From a checkpoint of a small model that predicts nearness at each pixel: encoder norm batchnorm, batches of 64.
Rows from block 7 of the encoder of a small model that predicts nearness at each pixel, named by matrix and row number. Each number is 128 + 32 x the weight over its row's rms, rounded and kept within 0 to 255. All counts start at 0. Numbers have three digits each.
After each channel's rows are labels from the 100 images, of 14976, where the channel reaches its highest value: "responds to" is what is common among them; "lies over" is the class under the peak. Only what is clearly more common there than usual is listed. The data: rendered dice on a table.
# conv1: bottleneck pointwise conv (encoder.blocks.7.conv1.weight, 128x304x1x1), inputs 155-185

conv1.116:102140043164169156123175140175163156213138087149185086131169104135149131117164056124120124137
responds to: white die
lies over: die with one on top

conv1.60:100102062153210129129092090183094083144119142152103149119083130133159137097136171121119088188
responds to: white die; black die
lies over: die with four on top

conv1.80:110150154101116163124128148154090147128152140144160160097174149099136104073093071187097096203
responds to: white die
lies over: die with five on top; die with four on top

conv1.120:130134125114093143120142136120120063166178062130143156128136071154113164123180124099141085159
responds to: white die
lies over: die with five on top

conv1.12:124091109116132052174176126135146108159139135110109168138119163106108096093126111176140134121
responds to: white die
lies over: die with four on top; die with five on top

conv1.33:141121091137097118108178111134196126138133093152125100111079103103146114143125121077061099092
responds to: white die
lies over: die with four on top

conv1.24:132108128109127151136123099065135182109128066134122139083151095120180208092122135087121160108
responds to: white die
lies over: die with five on top; die with four on top

conv1.7:115144134121163145208127127105142136119116114160136192101093118116146140090151147184146158097
responds to: white die
lies over: die with four on top

conv1.84:118088116166089110100141200147159120143175112106062077134104125174119085092094138100114132118
responds to: white die; pink die
lies over: die with five on top

conv1.63:094068118146121124124076129173081132147105102114159111164209096098106102146099124145081125130
responds to: white die
lies over: die with six on top; die with five on top

conv1.58:176145164193110101119185143156127125087129105104137092110101111169158124113195123155140191149
responds to: white die
lies over: die with five on top; die with six on top

conv1.4:212160107144141134096152106167076124099129193138128199145081169187194131127071167123140191136
responds to: black die; white die
lies over: die with four on top

conv1.123:144133142142140131116142129135180160135145117099150148133109160114108146134094141155091126145
responds to: white die; black die
lies over: die with six on top

conv1.94:118103108138166160166128091119106087130118159137153143087121106161094102129161156122145149152
responds to: white die
lies over: die with four on top

conv1.72:101117164118151087119085077129128118145150123097142164149145131069142108054122162177073122093
responds to: white die
lies over: die with four on top; die with two on top

conv1.5:085151124101144084132170101105108146122138161176133086155126175145147094162089135093155144137
responds to: black die; white die
lies over: die with six on top

conv1.44:100115115136120136182103159131111118144089128103096097174068104138111128132163135137151119089
responds to: white die
lies over: die with four on top

conv1.93:124117148171131149110121139118173136077184125178104156074108152136134135136091073100159142168
responds to: white die; black die
lies over: die with six on top

conv1.2:109080120098139132104094155160169142117137135172098098135085099154083095060135129132123105135
responds to: white die
lies over: die with five on top

conv1.62:175151112121086088091095131127145136151120162073157118153146122126110059159200131111135084072
responds to: white die
lies over: die with five on top; die with four on top

conv1.66:182113145134083179133141091189084097148074092176104082147158077113128171148109111178126185186
responds to: white die
lies over: die with six on top

conv1.88:127120112073146139118130148097117061151135148101161145149071147114106140113127088161085097146
responds to: black die; white die
lies over: die with six on top

conv1.74:131095160122137144135125118149161138049140116135068141125139108131069099105141088105151156092
responds to: white die
lies over: die with five on top

conv1.104:169129151130155172090148049160105161151124181126188172143116111087186134117119089138126164117
responds to: white die
lies over: die with five on top

conv1.32:136142135184099124123111162152117121105099097118115162102183076191110105170117142065134058141
responds to: white die
lies over: die with four on top

conv1.125:116135089133037092091094116109098106133155150141176116136097100125080140147145112172096122127
responds to: black die
lies over: die with six on top

conv1.86:114175159107111157215146084144160129097095143119113132112107104055078104145114118114083077084
responds to: black die
lies over: die with five on top

conv1.73:107181077123136125067121138097109090114122100134120120102140137115156103190072174159157126092
responds to: black die
lies over: die with four on top

conv1.9:133177136172160136138152111147089148156143108132145102098167154081158064116134122125181154226
responds to: white die
lies over: die with four on top